{
  "encoder_activation": "silu",
  "encoder_head_dim": 16,
  "encoder_kernel_size": 5,
  "decoder_activation": "gelu",
  "decoder_weight_standardization": false,
  "init": "xavier_uniform"
}
Rows from block 3 of the decoder of a small segmentation model, named by matrix and row number. Rows with one number belong to one channel. Each number is 128 + 32 x the weight over its row's rms, rounded and kept within 0 to 255. All counts start at 0.
After each channel's rows are labels from the 100 images, of 14976, where the channel reaches its highest value: "strongest on" is what is common among them. Only what is clearly more common there than usual is listed. The data: rendered scenes of coloured solids on a plain floor.
# convs0: first 3x3 conv (decoder.decb.0.0.convs.0.weight, 144x144x3x3, each kernel summed), inputs 0-143
# convs1: second 3x3 conv (decoder.decb.0.0.convs.1.weight, 144x144x3x3, transposed, each kernel summed), outputs 0-143

convs0.110 [126 169 145 131  87 124 140  93 135 143 118 138  67 100  99 123 198 122 134 171 157  68 122 154 127 153 165 105 157  98  62  88 114 103  97  94 138 120  98 105 142  81 114 131 138 109  33  98 109 147 144 168 101 194 104 153 167 122  99 167 167 122 105 163 128 143 194 109  98 135 108 165 124  79 238 101 151 101 118 147  96 100  89 175  97  96 109 105  91 174 147 133 126 131  57 124  97 100  50  58 100 115 129 167 133 112 145 109 143 114 102 110 138 110 121 114 102 147 108 131 114 101  89 136 137  85 112 152 171 117 123 185 140  91 143  93 175 115 125 107 147 138 111  85]
convs1.110 [115 150 109 158 130  93  85 108 121 209 139 143 120 111 126 149 145 109 117 167 100 133  94 128  82  90 146 148 140 129 165 157 123 142 164 176 129 134 128 136  89 148 158  75 218 148 168 121 129 151 133 152 147 106 150 170 208 161 155 143 198 116 176 142 150  64 104 133 151 122 139 142  41 108 222 115  90  79 140  80 171 117  99 134 158 131  86 112  95  94 122 158 159 124 154 101 142 165 110  79 108 121 191  61 122  96 100 147 161 145 142 118  88 111 126 109 138 154 175 117 145 139 151 118 145 154 129  94 131 118 139 133 216  90 106 188 133 143 162 142 126  98  92 110]
strongest on: cube frame; tube; largest object: cube frame; largest object: tube

convs0.8 [119  26  61 121 130 141 142 120 141 158 110 164 116 131 130  94 114  94  46  38  98 126 130 170 141 108 119 106 117  95 108 104 105 164 109 114  90 132  97 157 125 109 171  99  80 152  78 143  69 168  96 116 178 166  98 110 104 147 108 106 109  84 177  65 141 131 171 111 152 113 104 165 122 137 129 108 134 150  83 144 129 134  78  85 149 140 106  67 219 136 143 186 154 113 139  64 108 154 121 129 105  98 159 116  97 179 119  99 136 116  87 140 140 114 151 174 124 137 111 104 168 202 182 110 136 204  87 109 141 123 129 124 160 101 127 118 132 114 130 134 109 122 136 111]
convs1.8 [141 136 141 120 136 127  83 144 133 126 127 110 111 137  61 164 156 129 187 206 149 135 116 123 142 127 154 172 173 213  71  91 157 133 133 115 176 146 151 103 103 172  92  93 131  85 126  94 153  88 143 132 118  86 177 142 135 200 154 135 133 115 102 210  77  73 122 176 122 185 158 118 148 134 149  98 123 106 131 167 124  79 143 208 170 145 147 204  93 143 150  98 161 147 142 145 162  47 160 164 120 129 128 120 146  79 110 161 121 131 147  87 114 132 104 128 129 112 132 183 124  91 104 130 136 104 142 130  74 159 141 188 100 151 103 131 172 168 107 134 115  88 115 120]
strongest on: chain link; capsule

convs0.115 [ 64 140 169 126 120 188  97 101  80 163  64  69 143 169 149 154 109 107 186 101 121 128 166  76  88 124  84 159 192 128 154 130 116 177  56 110 106 164 160 109 159 110 117  96  66 180  95 132 130 135  68 130 107 169 108 104 177  99 112 155 122 179 155  96 103 119 116 166 130 193 158 203  81  99 128 116 133  92 122 108 117 120 110  66 135 135 116 137 125 158 154 176 105 138  93 105 115 116 165 147 105 111  80 173 105 109 135 127 146 170 141 164 114 110 100 128 103 142 151 142 144 148  75 183 113 123  87 115 126 165  86 130 125  90 132 164  69 116 103 178 168 139 122 107]
convs1.115 [167 146  89 124 165  86 170 122 167 132 189 136  94 101  55 119 121 154 100 154 138  81  96 116 167 128 123  83  97 134 122 144 115  80 127 161 128 129 129 140  98 127 125 152 162  84 132  97 136 118 170 109  97 106 177 181 122 166 130 122 131  96 127 180 135  99 148  94 141  49  78 102 170 158  85  95 136 145  83 114 184  64 111 155 129 149 162 121 157 127 104 148 142 153 135 137 170 156  57 165 121 119 166 114  92 125 109 134 137  99  85  75 135 158 142 127 108 137 130  80 125  76 153  99 187 118 137 140 136 115 211 164 152 123  89  75 207 160 182  89  72  87 142 139]
strongest on: star block; largest object: star block

convs0.35 [148 112 129 124 104  64 123 128 175  96  72  96  78 128 122  77 180 182 161 100 157 117 122 106 117  65  85 111 145 181 169 157 175 127 125 123  59  91 103 125 102 104  86 154 145 139  77 136  82 140 113 194 187 154 131 142 137 129 159  90 155 143 129 106 177 121 169 166 135 118 140 137 136  84 144 147 152 172 173 120 117 125 135 125 104  75 174 131 132 152 132 156 166 139 126 153 145 166  91 149 124 126 110 130 121 112  70  93 142 125 153  90 145 145 134 150  85 175 136 154 164 158 160 172 142 112  69 177  67  81  95 134 174  53 145 210 151 100 150  79 135 133 161 123]
convs1.35 [134 124 106 129 153 136 100 150 117 221 146 105 110 138 150  89  69 128 124 145 112 125 149 129 118 170 168 152 143 115  96 133  58  96 185 116 123 104 125 137 150 146 171  62 149 146  84 167 204 163 169  71  77 100 141 159 145 124 130 153 105  78 155 142 100 123 116 126 107 125 141 164 127 152 147 122 109  55 110 131 156 117 118 135 105 197 117 136 128 108  84 112  76 113 190 149 126  68 168 126 132 139 116 134 109 112 162 154 167 142  61  84  96 116 112 106 179  94 159 127  99  74 162  69 130 124 173  70 141 143 174 137  75 149  74  70 117 148  73 133 146 120  92 102]
strongest on: count: one

convs0.51 [130  98 103 111 115  65  90 136  84  97 150  82 108 153  97 151 130 150 111 140 146 155 137  93  68 153 141 138 117 103 154 113 108 120 116 118 122  45 147 147 165 119  90 162 128 213 129 127 148 100 136 175  87 106 157 107 106 114 158 160 155 141 120 157 106 141 177 116 120 170 141 195 117 159 197 169 120  78 117 143  90 135 113 141  80  76 168  96 147 117 125 132 109 148 156 127  98  77 103 116 122 156 172 123 119  95 139  81 141 139  81 156 107 181  43 166 131  87 182 138 104 113 149 141 156  98 112 115 154  75 202 184  68 136 123 190 144 117 165  98 132 176 122 166]
convs1.51 [138 125 150  81 142 130 189 119 144 110 148 131 103 104  75  68 206 124 168 102 123  99 104 128 166 123  90 142 173 197 184 130 125 131 138 167 157 144 152  81  89 119 131 141 146  80 126 113  82 123 155 102 117 121 150 153 146 141  63 131  68 158 101 152 151 122  74  97  98 127  96 108 150 108  99  85 142 134 124  72 126  77 137 117 167 158  85  85  99  95 128  90 209 111 111 157 161 133 135 109 124 102 153 140 142 169 158 159 129 114 115 100  78 102 126 136 175 122 120 141 178 103  89  91 117 110 162 131  87 181 150  43 182  74 116 121 125  96 107 143 159  93  51 122]
strongest on: torus; largest object: torus

convs0.45 [ 94  40 141 151 154 198 129 108 102 121 126  93 135 171 106 115 102 110 107 112 134 130 147 149 106 109 121  91 120 111 122 105 148 112 114 155 118 102 138 110 182  69 118 129 177 126 145  93 156  68 179  85  87 109 124 100 160 146 146 157 148  99 111 134 100  96 174 154  65 165 109 134 117 144  80 139  93  69 127 100 180 127 142 123 144 114 130 111 116 142 157 118 133  94  90  51 145 121 209 166  89  47 100  88 145 109  66 149 135 106 142  74 118 154 109 111 153 118  48 144 139 155 132 144  98 103  87  48 144 130 119 173 151 110  76  79 126 174 117  94 103 113 108 159]
convs1.45 [146 124 137 215  95 148 117 132 127 109 192 175 121  82 148 170 207 115 110 150 132 120 160 135 142 194 116 148 106 156 189 150 121 141 137 169 123 155 149 152  66 115 126 171 126  77  94 129  76 108 220 128 129 169 128 163 134 164 149 140 107 146 100 133 142  97 154 104 121 142 114 106 140  82 165  85 186 139 134  60 138 137 126 135  89 169 150 161 112  76 155 103 154 144  66 116 192 108  96 177 117 103  80 166 150  96 168 117 122 177 125 120 157 145 157  99 125 140 160 112 164 127  99 107 147  90 101 170  83 171 199 138  87  95 122 129 161 171 128 126 166 115 135 116]
strongest on: twisted bar

convs0.118 [ 71 119  67 120 112 117 116  75  90 153 115  93  95 125 114 140 140 134 158 195 180  66 114 120 167  63 122  79  66 143  82 146 133 109 123 148 133 136 104 104  82 142  74 140 148 166 127 124 172  81 150 136 113 127 200 173 157 166  69  81 109 105 103 169 146 111 175  87 122 113 108 154 153 160 173 105 146 101 119 160 188 139 104 162 132 155  88 175 144 171 118 113 128 100 122 116 179  80 129 154  87 112  78 117 165 108 109 158 132 126  88  75  99 138 105  69 120 112 172 130 148  93 187 168 123 160 114 132  97  83 115 100 151 156 124 137 114 123  64 108 165  79 127 107]
convs1.118 [131 140 185 140  82 139 114 157 110 150 130 122 188 170 175  94 155 142  67  68  95 102 168  82  97 107 137 157 125  75 160 140  83  80 137  85  93 191 148 155 153 156 153 134 150 125 111  97 112 132  84 171 146 160  96  81 112 141 141 182 172 133 203 112 129 143 155 138 123  87 103 152  53 138  73 183  99  87 106 118 118 158 158  88 102 120 122 111 172  77  98 161 152 129 148 138 109 142 201  79 142 130 145 150  79 133 111 149 191 144 117 178 108 123 118 117 185 133  95 137  77 120 130 100  93  97 170  83 162 115 119 156 131 137 151 154 128 184 118  94  94 122 128 160]
strongest on: count: one; cog; largest object: cog; wedge

convs0.31 [101 140  99 138 170  74  79  86 127 140 112 109 144  81  79  95 150 180 158 145 164 149 152 205 102 158 102 192 183 169 132 105 143 115 122  93  81  46 130 125 166 146 138 116 104 206 124 141 115  95  86 185 114 206 129 169 155 115 119 158 137 157  83 126 128 141 168 106 131 143 136 163 112 117 146 181 157 140 107 178 132  61 142 122 139  88 166 107 128 142  89 167 136 129 169 151 124 137  94 117 144 103 189 131  76  82 158  74 170 140  93 146 114 155  70 112 108 112 132  55  98 135 152 109 129 127 112 116 131 157 101 193 128 147 114 153  93  91 124  96 134 139 141 151]
convs1.31 [180  93 168 117 149 150 203 110 154  75 172  99 113 173 111  50 119  70 116 130 120  40 156 115 124  72 159 135  86 163 142 119 100 101 158 151 121 154 174 114  66 136 101 157 131 130 138 113 127 137 154  76  93 134 136 139 130 164 172 113  89 139 168 139 115  74 149 137 154 123 135  92 127 125  90  76 107 132 107 105 117 169 165 134 126 177 123  87  62  79 170  87 163 138 119 174  97 117 147 105 153  95  65 149 130 115 135 122 121 132 126 161  45  77 138 154 138 133 115 106 130  94 105 153 108 168 167 122 123  62 133  52 172 111 150 129 103 128 152 162 142 106  87 108]
strongest on: capsule; count: one; disc; largest object: capsule

convs0.78 [150 152  96 145 158 123 110  82 160 118 162 129 132 162 159 136 139 154  80 143  74 143 137  94  80 106 135 128 129 115 114 125 160 105 143 127 143 131 147 125 178  21 118 152 163 136  65 119 118  74 129 144 122 107  86 187 133 153 104 130  91 145 127 113 144  88 232 143 121 148 150 106 117 141 122  92 108 103 121 193  77  81 110 146 117 173  98 183 136 142 181 100  83  81 153 128 151 106 107 215 144 127 142  52 159 143 111 144 176 108  54 125 186 122 152 102 112 167 150 120 133  83 144 139 127  74 124 138 125 124 157 139 148 173  78 170 112 128 179 130  94 103 114 110]
convs1.78 [124 120 145 152  84 135 119 158  70 143 107  78 116 122 142  99 146  60 154 165 138 108 181 102 147 118  66 125 137 151 172 143 139 147  92 143 169 167 142 169  79 208 120 129 123 129 150 127 115 159  82 121 117 126 148  62 125 150 142  81 125 106 183 145 101  77  87  95 154 157 123 136  81 138  69 128  97 114 137 107 200 193 167 127  69 116 127 105 127 147 135 106 113 141 122 136 115 114 110  89 143 120  76 158 103 105 122 121  97 180 113  71  85 130  70 188 148  77  91  84 161 203 117 113 128 141  88  80  93 149 185 128 137 133 125 128 157 162  51 142 140 123 120 153]
strongest on: capsule

convs0.82 [150  85 143  87  76 209  75 107  83 160 115 185 184 116  88 182 128 107 128 140 105 146 154 195 190 155 157 103 138 123 166 154 114 135  99 128 163 153 121 151 143 124 152  87  29  82  67 142  94 105 185 115 109 127 123 104 104 166 113 113 155 126 128 167  79  83  68 115  98 159 153 136 119  59 115 122 126 129 105 125 117 148  79 158 169 158  59 143 134 168 122 100 130 112 135 126 171 109 133 110 114  73 120 155 121  66 146 139 130 145 134 103 114  95  60 134 117 108  93 127 127 141  96 100 153 113 150 169 139 115 155 130 115 112  97 110 137  84 168 104 142 104 115  50]
convs1.82 [141  68  90 167 114 107 130 114  60  82 151 138 103 107 140 127 133 152  31 158 101 147 133 138  81 144 106 103 169  81 158 116 121 133 151 124  90  91 106 125  95 149 182 122 142 146 179  58 182 119 127  85 142 150 219 112 143  96 102 129 150 121 155 197 181 126 133 154 134 138 176 156 178 157 213 147 120  59 132 118  99 154 125  98 134  94 142 172  79 127 133 120 166 120 105 110 172 112 117 133 132 151 135 106 149  79 141 122 191 166 144  76 138 148 131  72 119 111 128 119 151 106 144  99  81 142 117 159 194 166 157 166 140 148 119 120 104 113  87 135  83 132 113 162]
strongest on: cube frame; disc; capsule

convs0.135 [120 108 214 109 159 137 101 102 171 105 134  86 163 100 163 119 154 156 175 140 116  81  63  80 143 149 149  79 130 113 105  92 154  92 141 137  81 111 162 115 148 115  97  93 126 122 133  99 207 123 128 126 116 137 124  60 166 137 106 127 104 142  85 106 100 102 122 109 117 100 140 150  96 156  92  80 140 135 147 160 160 155 128 109 107  78 137  85 176 163  63 187 137 206 121 205 165 107  67 118  88 117 130 142 148 101 146 144 125 105 115  53  97 137 136 132 132 143 132 132 134 107  95 103 148 111 155 153 102 113  66  56 157 104 158 148  67 142  90  80  97  96 117 106]
convs1.135 [176 169  50 173 139 146 122  99  63 137 158 149 142 177 122 154  99 173 171  72 143 154 143 182  99 155 155  87 124 132 114 124  99 109 154 126 155 144  49 162 135 107 171  97 137 122 117 155  99 132 146 125 113 117  90 195  75 117 137 131 102 103 114 137 148 172 198 146 152 129 144 121 127  77 116 140 139 117 146 126  96  91 133 132  86 185 128 180  89 121 193 154 135  87 167 100 125 113 189 137 131  93 176 148  79 213  71 120 166 107 120 119 179 107 135 161 119 144 101 100  99 119 174 128 130 143 116 119 135  73 139 124 105 120 113 122 161 149 193 162 191 164 156 111]
strongest on: chain link; count: one

convs0.4 [170  75 132 110 129 140 189 135 124 163 170 107 106 144 156 129 109 170 118 103 136 116  93 106 143 187 172  99 145 144 113 136 150 152  86  95 138 146 120 115  86 149 103 125 178 168 143 145 141 101 114 134 106 139 138 162 125 147 114  75 118 102 152 113 105   0 157  80  93 135 187 118 154 149 158 104 151 119 134 107 160 138  30 160 122 121 100 131 174  99 121  94 120 135 110 117  74 132 154 150  99  83  46 141 202 117 174 122 117 142  97  97 137 145 110 143  78 102  80 108 143 121 119 139 146  96 112 138 149  69 149 111 151 118 100 134 162 161 143  98 107 131 131 147]
convs1.4 [ 82 126 153 160 185 104  90 128 114  84 137 153 138 116 138 147 148  99 142 168 144 130 125 117  93  81 141 166 123 150 112 122 121 141 141 141 125 108 160 122 143 127 159 124  80 144  44 137 116 107 177 131 172 127 179  65 105 149 106 153 159 117 108 125 121 219 168 176 134 136  66 135 142 110  91 137 157 115 187 143 127 156 170 148 181 155 137 123 135 105 115 122 136 133 117 196 215 127  65 127 196 166 185 148  61  88  78 108 125  70 140 107 104  85 159 117 194 125 207 178 127 104 167 109  95 141 149 156 116 142 117 143 131 119 141 173 165 105 154 159 133 122 133 117]
strongest on: twisted bar

convs0.16 [117 138 212 165 138 148  94 190  87 159 104 159 140 100 126 188 129 116  70 130 170 146 132 118 116 155 105 147  71 115 123 112  76  68 124 141 138 153  80 159 154  88 146 107  93  62 108 152 115 136 150 158 210 154 136 113 151  71 151 175 189 105 121 165 156 151  96 154 167 143  90 129  96 122  80 104 157 120 132  64 101 119 130 132 159 149 162  98 134  95 147 150  87 123 102  95 100 129 117 110 136 137  89 116 132 112  86 100  81  96 124  87  94 135 158 101  76  69  62 121 184  88 120 141 129 141 136 139 179 159 135  81 101 163 166 113 168  72 143  85 142  99 122 143]
convs1.16 [107 104  77 105 121 107 119  53 152 136 165 105  53 126 116  53 110 141 133  97 111  91 108 138 125 106 173 108 181 166 142 127  90 153 105 117 155 122 146 145 122 155  78 171 170 101 123 124 109 118 119  82  73 111  57 180 115 190 125  98  92 136 119  82  79 137 161 109 122 145 149 122 213 177 126 149 147  84 107 153 198 152  92 141  63 155 101 174 128 142 102 110 123 135 120 137 115 103 125 187  97  95 198 127 116 138 199 194 146 118  88 118 159 156 100 170 119 117 137 127  86 137  90 140 156 134 120 136 125 149  99  85 134 115  80  82 104 159 162 139 100 133 152 129]
strongest on: count: one; cone

convs0.28 [124 120 117 106 171 121  83  98 182  59 158  84 122 141 157  98  95 116 147  73  72 148 132 146  86 156 126 155 131 160  50 174 144 134 155 144 146 126 110 122  92 147 151  85 215 161 183 114 146 201 103 114 115 111 128 167 144 126 174 139 134 139 108 109 138  78 171 159 171 129 105  98  99 103 176  80 118 114 103  90  96 163 133 109  71 111 130  71 119 121 126 143 129  75 127 140 143  81  82 105 117 179 154  98  94 145 133 136 122 102 110 149 204 115 121 117 128 142 141 182 151  90  60 115  95 157  92 155 125  99 151 106 129  60 120 126 114 175 175  84  91 124  90 151]
convs1.28 [125  86 145  71  56 105 148 144 163 192 111 169 130 119  95 114 173 188 117 161 161 147 134 113 112 135 124 133 137 124 158 101 115 126 143 155  70 175 128 104 162  71 137 151  78 135 134 115 138 105 112 128 172 118 151 108 156  94 123  93  82 104 168 109 130 176  76  78  91 167 152 115 143 178  72 130 137 129 130 124 105 103 106 125 134 131 104  92 137 157 154 103 131 137 115  97  55 160 162 179 152  90 104 123 166  74 110 121 112 185 117  47  60 185  71 148 147 105  91  72 121 147 131 119 135 139 122  87 142 158 146  95 143 130 158 121 114 118  54 131 164 213 147 117]
strongest on: count: one; egg; largest object: egg

convs0.68 [116 178 124 157 124 134 161 130  53 109 120 155  89 184  61 147 121 145  62  93 170  89 146 147  77 144 148 141 119 123 137 132 174 112 112 106 160  99 150 127  82  97 158 130 105  85  10 116 146 156 128 140 148 155  38 151 145 145 127 120  71 116  73 115 102 140 135 139 142 158 126 156 107  96 140 102 129 116 150 137 123 124 122 134 118 122 166 164 106 118 139 110  80 142  85 123 127  54 141 120 104 158 142 139 110 104  73  98 117  98 161  74  91 163 118 140 136 126  33  84 122 110 139  79 109  93 172  81 121 103 149 204 142  92 127  79 160 119 153 157 112 119 132  98]
convs1.68 [131  98  98 124 160 141  97  94 125 176 124  85  99  88 136 147  92 120 165 127  96 156 109  92 168 146 101 179 121 114 148 126  97 131 115 141  87 156 143 184 146 151  41 166 104 104 111 111 127  98 120 131 107  93 115 128 156 108 136 100 161 173 132 160 122 140 161 108 102 133 144 140 135 128 119 141 166 125  98 179 160 116  69  90 153 149 120  98 183 134 105 171  77 144 207 100 137 174 121 156  72 108 125 110 145 153 159 119 192 150 124 133 180 162 138 151 132  84 163 144 138 133 145 203 200  98  23 163 137  77 134 133 100 129 152 184 126 132 203 100 108 152 191 135]
strongest on: count: one; cone

convs0.94 [ 96 165 117 187 174 177 107 156  77 141  83  96 153 104 127 126 108  61  87 128 100 106 178 131 148  87 161 149 118 133  61  56 150  98 123 118 106  73 143 115  94  98  74 131  83 102  90  78 136  86 140 163  93 135 120 117 201 101 129 130 163 155 105 117  95 163 131 180 118 131 128 103 104 149 107  91 126  98  90 124 122 137 134  91 167 109 139 122 153 119 102 131 155 172 126  89 160 115 170 169 125 139 124 115  91  83 139  96 179  95 107 123  59 136 154 148 123 118 118 108 133 171 121 128 123 134  81 131 166 142 172 228 109  83 128 111  89  72 204 134  90 106 110  96]
convs1.94 [134 154  85 119  49 114  84  90 165  90 172 129  83  91 130 131 114 183 157 123 177 106  99 134 130 107 121  40 128  71 104 131  91 120 109 129 180 161  94 173 118 111 105 184 131 110 125 165 128 132 117  94  96 158 170 114 179 133 153 142  82  99 155 140 179  85 165 112 135 162 167 122 153 135 144 176  83 112 164 121 109 132 139 130  82 102 128 151  51 166 144  53  83 112 134  89 126  92  96 122  71 131 148 113 118 114 139 174 146  62 141  89 136 120  68 116 115 126 149 161 166  90 103 164 138 107 130 107 115 112 123 120 155 116  58  98 161 134  57 118 112  77 149 124]
strongest on: capsule

convs0.67 [131 163 104 139 113 102 128  47 148 160 105 144  85 109 114 133  92 111 100 139  83  98 202 119 139  88 138 112 127 135 101 156 141 138 170 138 108 141  99 113  66 101 108 120 140 179  77  97 160 159 107 117  90 121  79 161 193 126 135 136 177 153 130 134 139 117 117 116  99 119  88 118 146 174 200 113  95 134 117  88 133 103 118 179 114 145 206  72 173 159 196 171 125 168 129 137  98 121 120 110 142 118 140 162  46 128 100 110 124  78 107 114 121  94 149 127 135  51  94 111 168 128 110 161 105 108 147 126 158  55 141 144 104 104 134 183 155  96 105 193 105  65 102  94]
convs1.67 [190 101 101 131 158 143 143 159  64 124 208 103 112 118 153 111 176 194 149 137 148 132  90 199 139 164 160 116 131  94 145 118 141 136 118 128 166  98 129 150 149 129 152 168  96  86 147 158 119 112 102 166 133 174 143 150 121 113 120 203 133 107 116 132 126  73 146 171 161 117 165 106  89 123 135 133 111  80 174 176 179 173 178 108 136 156  95 174 108 142 106 117 107 112 137 148 162 234 133 188 109 157 102 109 143 131 150 172 159 134 142 155 171 138 110 148 130 195 146 181 100 151 141 132 158 140 135 181 169 187 136 126 121 105 113 128 146 171 180  77 148 181 144 154]
strongest on: count: one

convs0.60 [ 93  78 165 174  96 142 131 133 113 121  54 171  98 150 111  88  71  71 115 110 133 167 121 150 121  95 138 141  74  73 128 177 117  92 168 140 139  99 164 140 120 138 123 159  73  91  67 130 128  74 118 141 169 113 112  88  69 153 143 117 180 147 162  84 116 113 177 100 116 130 126 171 143  68  75 153 129 168  85 126  72 113 177 119 145 113 110 140  88 144 109 112 146  92 162 105 108 130 118  62 126  96 139 115  91  46 149 171 121 142  93 133 161 113  42  83 110 133  94 127 135 163 160 149 100 110 102 150 124 143 158  77 169  64 130 145 108 131 144 113 154 115 112 153]
convs1.60 [125 155  51 123 124 138 118  63 105 141 201  95 115 127 104 211 114 189 175  55 117 135  91 152 138 173 129  98 169  94 108  72 172 130 100 129 131 103 126 142 139 136  98 108  99 115 157 185 166 189 105 107 137 119 185 165 149  53 123 186 114 107 113 140 169  82  94 131 187 142 111  95 147 153  99 127 129 133 178  92 174 172  79 107 106 150 133 165 129 145 142 144  72 154  68 129 158  95 104 142 123 168 130 144 145 167 120 132 128  70 140 146 171 129 122 171 115 115 148 152 140  89 113 152 154 180 157 135 142  87 170 138  95 126 130 180 127 108 111 169 102 162 131 127]
strongest on: chain link

convs0.61 [140 156  62 194 128  66 116  79 132 135 160 173 149 150 128  97 103 127 165 106 119 116 148 183 156 149 147 117  46 147  57 144 122 174  88 154 166 130 132 148 128 159  82 148 167  91 134 137  79  55 128 163  82  54 140  95 128 116 185  69 128  96 127  94 187  98 156 104 127 113 139 139  92  65 175 111 170 133 115 198 103 106 146 140 125  97 125  72 175 128 180 107 127 143 111 151  93 115 123 150 131 152  57 115 167 117 145 141  93 129 110 131 151 137 160  88  97  87 118  82 134 153 139 124 132 108 105 124 138  70 141  98 121 130 153  93  68 118 115  94 153 131 118 110]
convs1.61 [173 136 121  74 140 132 132 157 144 123 102 148 127 103 105 131 138 155 191 105 140 131 109 130 139 111 164 105 160  65 155  47 173  85 141  80 104 147 115 138 153 187 163 131  57 182 140 101  94 157  98 107 145 141 165 149  92 146  86 172 162  78 129 197  69 130 127 157 152 154 122 101 130 125 134 128 105 113 151 129 126 208  89 106 144 160 132 159  59 122 113 126 167  99 175 132 181 111 149 118 145 106 223 133  92 118 133 127 181  87 151 150 176 118  90 144 155 111 154 137  70 124 187 155 148 166 165 111 163 138 166 181  88 126 141 122 135 165 113 147  99  95 101 121]
strongest on: chain link; torus; largest object: chain link

convs0.69 [128 102 102 139  91  13 152  66  58 103 134 129  95 108  65  80 165 152 120 157 139  68 153 164 120  98 103 123 143 121 111 170 164 170 112 110  85  94  98 108 141 157 128 147 136 136 133 131 115  52  80  83 121 170 161 151  98 130 111 155  78 179  76 153 139  92 152  74 143 160 142 120 124  90 160 181 156  99 154 169 147 112 122 153 151 165 156  98 138 131 172 104 115 100 115 144  79 123 113  92 104 131 128 116  63  73 140 147 156 141 115 138 175 107 132  99 159 133 130  92  87  74 131 133 105 105 163 164 144 112 133  47  86 174 137 120 105 139 140  91 138 146  97  97]
convs1.69 [107 116 165 168 132 169 131 139 200 166 103 150 185 141 130 123  93 103 183  96 176 113 173 117 170 152 121  84  87 118 111  88 143  81 102  84 143 132 171 110 119 134 208 130  82 135 160 112 139 161 147 152 166 141 127 105 131 115 161 137 214  88  92 156 138 110  92 144 138 165 178 104 127 124 171 122 137 134  49 117 115 168 109 134  99 172 139 152  59 158 121 170 128 181 147 115 167 121 169 157 172 168 119 156 145 172 133 121  96 129 152 133 100 157 135 136 135 139 147  75 111 167 134  99 138 182 111 132 207  20 147 153 113 153 122 120 124 133 139 175 151 105 130 135]
strongest on: capsule

convs0.42 [160 112 160  84 131 116 133 101  83  95 187  54 143 137 168 114 145 122 162 112  75  96 121 107 101 161 171  53 156 133 143 154 140 145 129 142  96  87  95 156 151 157 141 145 169 138 166 129  53 117 114 124 150  86  89 127 171 100 142 154 192 114 130 132 130  63 119 110 129 149 117  96  94 165  92 139  90 143 144 146 149 129 156 115  90 139 123 131 126 121 138 104 110  97 190 103  42 127 141 121 200 170 109 108  87  99 152  91 151 132 214 115  89 121 195 123  96 125 142 116  92 125 134 119 140 123 101 118 110 104 104  74 141 147 104 172  79 143  78  38 135 180 125 138]
convs1.42 [138 129  93  47  70 113 103 145 205  98  98 148 113 139 108 106  68 142 149 154 164 133 103 150 136 143  39 169 142 163 114  61 159 112 136  85 157 128 174 132  78  98 129  59 110  77 116  92 189 131 138 103  84  91 150 154 111 146 104 112  89  72 119 104 101 123  93 124 105 127 166 170 153 106 120 145 153  89 122  99 116 152  75 117  92 114  89 112 122 123 122 143 120 176 112 100 181  85 147 120 105 118 163 151 129 142 100 155 152  92  38  74 141 150  75 124 144 145 186 120 103  63 112  94 144 131  99 131 138 117 132 106 129 126 103  96 127  79 112 128 123  78  83 153]
strongest on: torus

convs0.55 [112 110 134 166  90 117  88 118  98 127 141  99 159 174  88 121 119 133  87 124 139 145 145 146  92 134 125 153  58 124 107 108 117 118 119  84 100 127 149 139 236  30  99 148  77 141 127 140 149 130 145 164 118 101 208 103 109 124 119 134 171 104 106 112 156 135 140 123 151 154 133 145  51 141 174 137  99 105 165 122  98 116 123 154 105  94  92 128 138 130 149 109 115 199 138 168 148 110 145 145  79  59 141 117 151 182  87 140  89 120  95 106 114 139  54  89 118 117  64 139 139 164 169 118 100 125 131 178 179 109 201 144 143 135  98 146 168 136 130  67 175 171 103 145]
convs1.55 [137 118  88  98 178 125 156 125 124 101 119 136  51 109 115 133 189 134 134 131 132 110 115  79 174  81 132 137 187 175 142 163 161 157 133 145 119 177 106 101  70 171  83 149  95 102 112 131 116 130 177 108 165  89  87  96 136 144 110 114 123 159 155 169 130  85 109 159  95  98 121 165 198 109 163 128 105 138 124 158 166 115  82 147 145  86 120  88 128 122 136 161 184  67 150 125  70 101  67 155 124 130  86 124 143  79 122  94 166  81 170 116 175 153 176 122 152 115  82  88 104 102 165  98 134 147  78 124 100 161 122 182 139 121 133 102  83  93 129 204 130  80 126  69]
strongest on: cube; largest object: cube

convs0.53 [117  88 116 173 103 128 123 101 128 133 218 119 113 161  82 128  79 105 128 113 117 156  89 154 129 169 139 172 103  88 121 115 151  68 116 135 141 121 101 102 141 110  88 125  62 160 142 157 141  99 153 138 151 124 129 167 146 153 113 153 100 114 133 158 134 182 171 161 109 157 154 100 124 175 148 141 127 144 104 109 126 108 138  77 127  99  93 134 175 111 111 102 150 137 218  78 107 119 178 165 110  69 131  94 219   6  72 128 114 153  78 121 107 130  88  42  90 122 143 115 107 125 156 172 152 181 135 118 116 113 137 114 121 127 146 155 132 184 139 113 116 110 157 137]
convs1.53 [107 133 156  59 173 104 132 180 104 115  28 157 151  95 194 122 119 106 128  81 176 101 184  62 148 116  91 133 180 179 165 130 138 122 166 179 117 158 110 159 160 127  89 153 185 127 107 143 159  95 115 117 113 166  72  70  61 118 120 163 121 147 144 132 174  87  87 116  88 135 139  98 161  98 103 139  68 114 132 170 128 155 122 163 120 141 175 114 141 171 191 168 144  94 127 129 140 111 147 124 126 146  96 172  74 127 131 102 131 161 121 126 116 144 164 126 184 128  92  95 131 126 135  99  85 101  73 123 117 197 132  92 171 153 136 120 100 134 103 170 133 122 115  97]
strongest on: cube; largest object: cube